config.toml
bottleneck = "plain"
encoder_activation = "gelu"
encoder_widths = [80, 160, 320]
decoder_widths = [32, 64, 96, 128]
momentum = 0.95
Rows from block 7 of the encoder of a small image autoencoder, named by matrix and row number. Rows with one number belong to one neuron. Each number is 128 + 24 x the weight over its row's rms, rounded and kept within 0 to 255. All counts start at 0. Numbers have three digits each.
Before each neuron's rows are labels from the 100 images, of 14976, where the neuron reaches its highest value: "strongest on" is what is common among them. Only what is clearly more common there than usual is listed. The data: numbers of one to four digits printed on busy colour backdrops. In brackets: how many of the 100, against the usual share in percent.
# fc1: MLP up (encoder.blocks.7.mlp.fc1.weight, 640x160), inputs 0-159
# fc2: MLP down (encoder.blocks.7.mlp.fc2.weight, 160x640, transposed), outputs 0-159

strongest on: red ink (38 vs 8.4)
fc1.37:149136136133138134133129139107131082125116152127085098096121117118118114108128124124108153073152157094167100164169136128102114142095110136165121163103105162108124154114134133127108139121134070159091203124126145141120116124157133148142140150103143151158094135121137088176115101185103171134084149105131147124057147141121138128110120112129158135121103123107110116137154120117146135141090130143121115103126161155158118144113107139072124100169078125132150141102122130127110085101099128
fc2.37:132104135109129162115151103161096179137108119127133098141141154150114135143118098128151185165149108121143125076093141116128199134158140135140118113124120072141143104119127138121117123129140186129164121058102069103113131111118146138119113118116132133133139148129105123097111095154113096143084113123158094178154092100160146127100130176094120139102155109111132122137119138156148127110172135114146126135112135105109137144116170163173118133062125136113120146126156129126114159113143121

strongest on: red ink (59 vs 8.4)
fc1.369:117154125177132148122106140099140123122109132195120110153125170165114159142140167149157184115128125113127139155065139083145117173118142167098133117094140150159111109115150125131165106133110129127169159132121139139117107087139113179108115135106142161117165150117116114154151126131130125127121100152130122115127127115108125136081122110082146142166095128095149119101079117096162104102135140114128149122083128120139125112144138160121097116130078080114167133115142096117092099141082101
fc2.369:124112144100116124138172108135083096101176164120128150105130097112124122128112121103113068151139129102101112144088132145141163083123123104158103156160123114124150168165156114145136134131144134100108111150144090125084169160127102118125152122122146116146077106151134105127155133113108161162100139122115167122117114151126093119139138184208094113137162116137115139120173144134099126121081160164139118100137123126153131128110089109109131122152148120128071102122137125126146173129159136

strongest on: on a plate (96 vs 40.3); red ink (39 vs 8.4)
fc1.123:126171132152118182110173123098109126131152155105122157113136155130197144141124176112152135141152110176160120134113137133117147104117099122147096146116124151112126133118120106115150128131097126120102125123157168098140135132110140088149148143126133134141098087175136132135126137099118136119109138151172126090141130116140137078104169128152174142102139142123103124127167134118112164125104120124095129151132158101095130117124153104089117071145136138099189201153176119144159170131130120
fc2.123:120121145124102135123115115159156086082128130090157078130099126169113106144091115150114105132130157116121131177119133128155116138146129134141118109153145129143162140191144146137120115068127150172117132108127085146134176105135058128158127141104130118111133107157152113101128154181119148173131145142098150156092165159139134156114128141108136120127126105100124113126123087170116120133139122151074164128120099098129068125157150123103110151119094123141098124098165149116164149141123127

strongest on: red ink (26 vs 8.4)
fc1.597:151128124155157152143120092091151133129098108122127111155157132145146162116089147152102114094158141148117108146172157125099094135109155107114107109077075159118144125144133106127127160129091078116163136132108136121143167107139079124155120117109105148102086139115133109118126133096121101132099106116153150108107156156133176117137145106113120146133108111118134112161086093063151121091104111145087133107180112105146120122113154120181110165105112098143093121151111106094140114164132141
fc2.597:115128153139110139086169128139094136146145152128133092122075117101142095122166109104145115147131131099101119104090100126143157085162111164162142155123162111146119113131142162159121121120173165123089122118145126122144100153087135131117132126097144079148128113154141149126134149143151141141157132129096109128127110117105079132126082152134132101134115131135133113118163153180112135171131162102159118131075127173122105173109112163070152095161143116113195126118115150120139114098114102

strongest on: length: two (51 vs 25.2); white ink (36 vs 8.4)
fc1.164:159154113112116115088138179120140123082118164105150107134120116104103136119079133172144141104133167176088107106102118078106116142124164132121112118169104103135075119173106123112135116125138124112118158135133109204134106101130133144144109118181113148119150124140150168114130136093117164158122163090156135154107180125160172124143103117137119153133081108110132091112109128144110108154149140121151100160099145141121138111125146169167127145134105139114134135125125171099140125131104152
fc2.164:092108146144126142164095121123121142149135116134128150135096132095149121134153128123125133166142114131153150116119137164139118150126153137145149140097129154165154131086127113144134137120122130135122111131158124088128191156067093137144131123111109144134166083131136073177124112135132114074096107157121124154158091109144037148115139115145151140151179182130148151128150152096127139089108098127111109105146087132122102138116120085129115140107154134154151146114067105138106118099135132

strongest on: on a plate (98 vs 40.3)
fc1.598:142117135103128139144119147139084135133135135183144106188123101083110133135158110107132076142116156143132156147185154161093131111124129128115122099090116175128103108127126111163139098132124168146108122128122155104081127125081107132144144130154165191104102121164144129154160140155104127132164112146170131139106128165105179159115125102165114079105152136126134118119141117097120116134110135127146139110108153134126149160099122138140156131164120092136115166112086112097096152129175141
fc2.598:085114119128113131100116136118130035107089123122142136115154189167148132126104155098118168122129140118123118122108125092141136114113133155180153140151115132188165165104101144124102133129108112088155141133120110164186120080164124172152099161085116132079153143104101155133136112146160107122115131115141133156107103108138113132095124136084135123107144160118163100132136170129126144153187132139159153150133115116118149104146119104109105112128128135125110159122130109123132120103125151

strongest on: the digit 0 (47 vs 22.6); black ink (35 vs 8.2)
fc1.441:142119160151101136115111095124126121127149126129101129098176166116159109099109180159125142127167112107133156115118131141170138128074077159125121160174154122126120139114171133101119178122157085161122147145140078108177102163133095114145147127148104130120172161116113145147115137077172152148148102123141151134130116142105103121160154147111172139179103107144110095153187127137127107154123130097132123118126104086117129121140133119109125119113100077137118093134107117113145133148128136
fc2.441:121163122099139115121099087120104097090120167084125119131113089133143133153115089095124141145144168148177117119116091148112112121169175125111166117066072126170155164112111146161119101130108124099144137132126195169152155122104120153163153135118143112105146096141160124151157126196114135138104128110123139138139134153121135084104120139155122096101178129126129121108081155131142134130144081106103166141102126132135119138123121134106117096132135171131140140103143100145119133129142115

strongest on: red ink (81 vs 8.4)
fc1.275:165115106118132129126116121125114139107096111136150124117164161161138104170112162129153122132127130171154128138091153122163083120101136116116135130090170158160151131119151173140135137134133122163104154127132093180130171059135135102142132110115145130101137142131181173154160087147099130112118064157140110162110128111104137111101091070091111095149168102136127144151138127148139122121129133118168149130138122137098162133145129095093111080148120099161146141134122093122110129142103130
fc2.275:145100113135108121144161086111160097117099182154118087101110146165131120120112164134126130102123099058115124116136116127153143134134141125142066182095100114122112124142105136134123113108121125166171140122171094124109084113148130114127141169126148127134094122122118117180172129127163156119158140159104121124132131148156136080141099099121125123156152077145113119154145188133114122131141092141119139155117108073165137171078169121110142150136152119106128125146118109144128132145116114

strongest on: the digit 0 (47 vs 22.6); white ink (36 vs 8.4)
fc1.109:078121136131120134114131118127110133136136121113181095126082126133116137090107117124106094126136108106126197178112109121142114176116144153159144126167126164114111118151100119093130177110147151142169115156135111092131128105131139101146122168132108151135126134139095107120113103124153118135148115110136131117156142114146136155177121149105152129123148178122104160160091152102125093169105122100124128088107083147136154184123089137140116122100104140144177143142076121143084135179116147
fc2.109:146208134124139125140136134141151155124144121159111115136134138126144119193140143149148136146093130137103077135128168127122161080130097099092147098089156110090155147130141124158119063138116169119121108129139141162130120133078122169119136083139171070076144108125181142122119156127116145116111112109111163142131139139106093102096130120151102137120121095137144124112109094145109157118102159138117172177145149131128146126119156131086128127133132120115136138128149109119148120085096113

strongest on: on a plate (73 vs 40.3); white ink (32 vs 8.4)
fc1.600:129112167097143103175096135134122152091121082123122119105125133113121118138137115123123106100131096174147109153128113102112109155144094153090142123126143120155076152124123084149147211158119156134149128120113119136176099112142146163115166115152122117135155126112123115125107152137140115133101082150123112090118116133109087122138171103131122166136114103137148132145092115154147120142097185112076117122126110156107086133110150147094107136105137100116126159141120092139154120097133203
fc2.600:104130140164128181135145067156115124167133144144117136130111127113107155104110112134090134132095152109116129100107114152130148098098120112157131105167152163111152118144178114106115132145160111149117119078179152144113180097102093108144093105102136145098078138116119130114141127141118124111125172119140133172141124130134093135128101147130130101139141119126100102138143109093139159140086088173150087147140114127142147142171119150142114113166127134088110112167177117102165118171143092

strongest on: white ink (30 vs 8.4)
fc1.608:111129103177085124184099126109123144139085063107151129124152130087165125131121128123157139149114126132153093131134195129095106115104125111157095140135145114097093107164128135120139091112137078141173135109098135134112119136103134118127131110119195112126145112144086139105144129110104126116111055131125135136142135139167143171112102101152134157142108129142147135151176132093123136131120158087121145125102104093128096131109118100089130152136146129170122133132112109125153120152161080
fc2.608:143150119097168143093170132140120141125157184158105116131099168141114132138131146144127119123128091106103132118113084119159138133158141152128139130122098138155175140139121115123119158152111168105104089133165096122153140144141100107148090139154080139139099120130177095141129132138151120112114189102142109112132124097104111120102137129068139124109129101109096118080071133127118096122119108154141121120157150155132170105137126188189136137125144105081133102160153147143107137109102143

strongest on: red ink (87 vs 8.4); on a plate (65 vs 40.3); length: two (52 vs 25.2)
fc1.131:093138156153083124118128155145118104136105129121161087126148102141157146165151136094133082136134154173150130131155168133125156130133165168152101103101106155166125164105108090157136078104114125128150147128179117209143139093149127123150120113130093111162133126107147134127134124142096139126154107112118109091120136143153174156110106111088163101123068162095117145118134114131124146123055124132119144141109132166116111126098106154116130105124105115120142136108126142089128133128094131
fc2.131:134121154119148119130139096145157108128132124113085155134104164147137136145123100147071130142164143111087130111125070148152124117148114145074108122149160103128124134186152116117121089123087151130113136110089163071154130108162084130140128118090141113104106153127122137107140099132129132128128137143112139106127118158147114123120128157128107126148152103137119112132129143151098116143177133101154188129151115130143105155178178095050146191117137127124089155139136089135124138118131153

strongest on: red ink (51 vs 8.4)
fc1.509:106138110146123112180100164092130132120119111159132114133110157164093106115136050089147153124103131136157165154115127163116169099099194112108107134090123132168108126147150129126148100110160137097118164131123130148137134150092141132099109147143170128134129122123124099110158123113100133116103089112134163125142099116076154134068125128111130132154101157116107128135132150139101128117134134141168101149114104119133145099089154114126144116095098141132117124118108212153148120150145159
fc2.509:092137164091139099106129123124168101138142144123103183120130142121145120133095181122174066146109132132096109077106159095146115137162095127135125140140147170134140129087082157122102145135149099157131115139145147089094119165118101145150145150140067146093128153145128127103110104139192121150116142128180082146123160169125131103118096125174143108103133134112156128121111126092125119104133150120105128107157132134099128137150113133130171155101157135137161124112131098116106145110125138

strongest on: the digit 0 (54 vs 22.6)
fc1.230:154126147137135191108085147097126088129088133130127148152131117086139144168146132119132166148094129128161094121141104144140113127111116151046130176136114129132159125126121146105118118123139108125098131115119124148123155129118113153130121119105119152123131099103158130114100135135092107125116094136103117122101147084110111129136140172149107131145067113115110115116113168032118120118149166102130137119069103134126134107096171093148085115125116123131144147165136136091142115139156169
fc2.230:114088107150120072155192120135093151151128114099153115135136115165136137098126125149119117096151123156108156157125146113117131158154126068174124132122126138112089102104102110151143105111131125150150181123120122078117116138145143124099119151140116101112120165173074128132165085130158128133118155097136104126125099163138140102137134115090121120106163134138153129130140097197152157142107119138128088129192131125105105133146130145097159107157157142115129127093127097128136144135129073

strongest on: white ink (30 vs 8.4)
fc1.226:115143100139174049100110139138106133111126119149126123120171111127174075141130129151121096071142135108150148138173118107123165160144148138130118148109154110167069148147143120111167125110136138154143110105103102104156111121129109107141165141100172211155140137150120119133095144134084133090131143150134099105134114070119129117107120124112096155136156147073147129119135138109175134137106108119141153146131137127123163147130124134141116121104093126120107127121117123109161113175114115
fc2.226:136133134121077217145159100107154133124141141077127131151097131136122155114134136135111118173120120131085151146061097158157111099149092130122130140159131127120136116097118145147103116143103110138120136141142163181124141126112111135133139105148111050100158105102159139138153118134148097142130126087136135123131140159119120138116100171140149112102130115142099149131115084195058114109162137130118147142136101153142076098107143123120133164135129112144127153140132133122113137123144150

strongest on: length: two (53 vs 25.2); white ink (44 vs 8.4)
fc1.8:147068147152130127123129127122108139142115145161121131082152083114113094135142129142069134109153147149131103131154084179169131124148113191138120123125148134113109124131102098145131147149125132102128153160129142176140107184119084124131144136109103107117157105133118144131137136144073155125146145137138154151156132157125127130138130122130108121143077101137147098144077157183123137139135156128113142121095111092094105140124140078128159160129140091125090136149158149147195091148118116
fc2.8:119173128105129143141120182130165148120114140144162145165126172135121146080102150136155108133107122138137118084088094093118122145116128095134083132117112108144111153164166136130126143156103107141152113094114125125114136126115142136130102092152146161130163151127136169139159143126187054132100110130164128116144102105142122152141124107119118110128139132131134097134152124125126135105084098127105091114121137144106179136131110164126128109084147127135154090064122129096084140157130194

strongest on: on a plate (95 vs 40.3)
fc1.398:133143135118102095112113147109131118121135162098165111092135130125163160136124105098152121129108137111119166146158145133145093136159138136131101112133149140114129136114125162151117132114078126114104105113118154100148150132162149089139115086119156136162083166157181135113095098142088124123110127119100156148178114149127106182121136116071138159144140139127163164157143144145111095136147143109122146104141106072120148146122136145096116091150133156107175200140090139131129163111150167
fc2.398:093123163118057146117135159123166132166103091118133114104123152123104171133149112110147123133132147126135138141128112120160116133117148116099077123132165134113131087097157129172117152117110170146107123091145110153137129116122117125149141108112148156108089147128142161083121123110113097116172152116114077138138147130080129123132141140122112137126120121089112154099158113129121142137144147171120135098176094130112154118124173162121078128103099086146167123172163133135167181111154164

strongest on: length: two (51 vs 25.2); black ink (33 vs 8.2)
fc1.70:148110130139113111072130150133122169117157117136172123130115162138136131084144127118125119095128162124091122098139110131098132084154139137110093092108108150112117128058137146103127144133119132131152087138172154119078173101139125158118132108153138106150142145108160125135117132116134135125173136106151131141138159104109188094171120175119072092108139156080155148105098144086091089141146116134171135106124078101145129152137144113120151124148110151142135138112101114147137144162111118
fc2.70:101120157149128131130131139114129079086120159126122105096139110125116137165117169120101120161100098105205101141084186126162104099120122123152163148105132102123138157164088127160125132129164089135131142176116087152150076119096152152113143134109130111127151127120127108119119148152113107152092105134160153114109133137119088128123130097126146144149140156108093110119157155156118168087123138112117144144187171107128142127131130128104136126091139109125143125078181110147133117090141128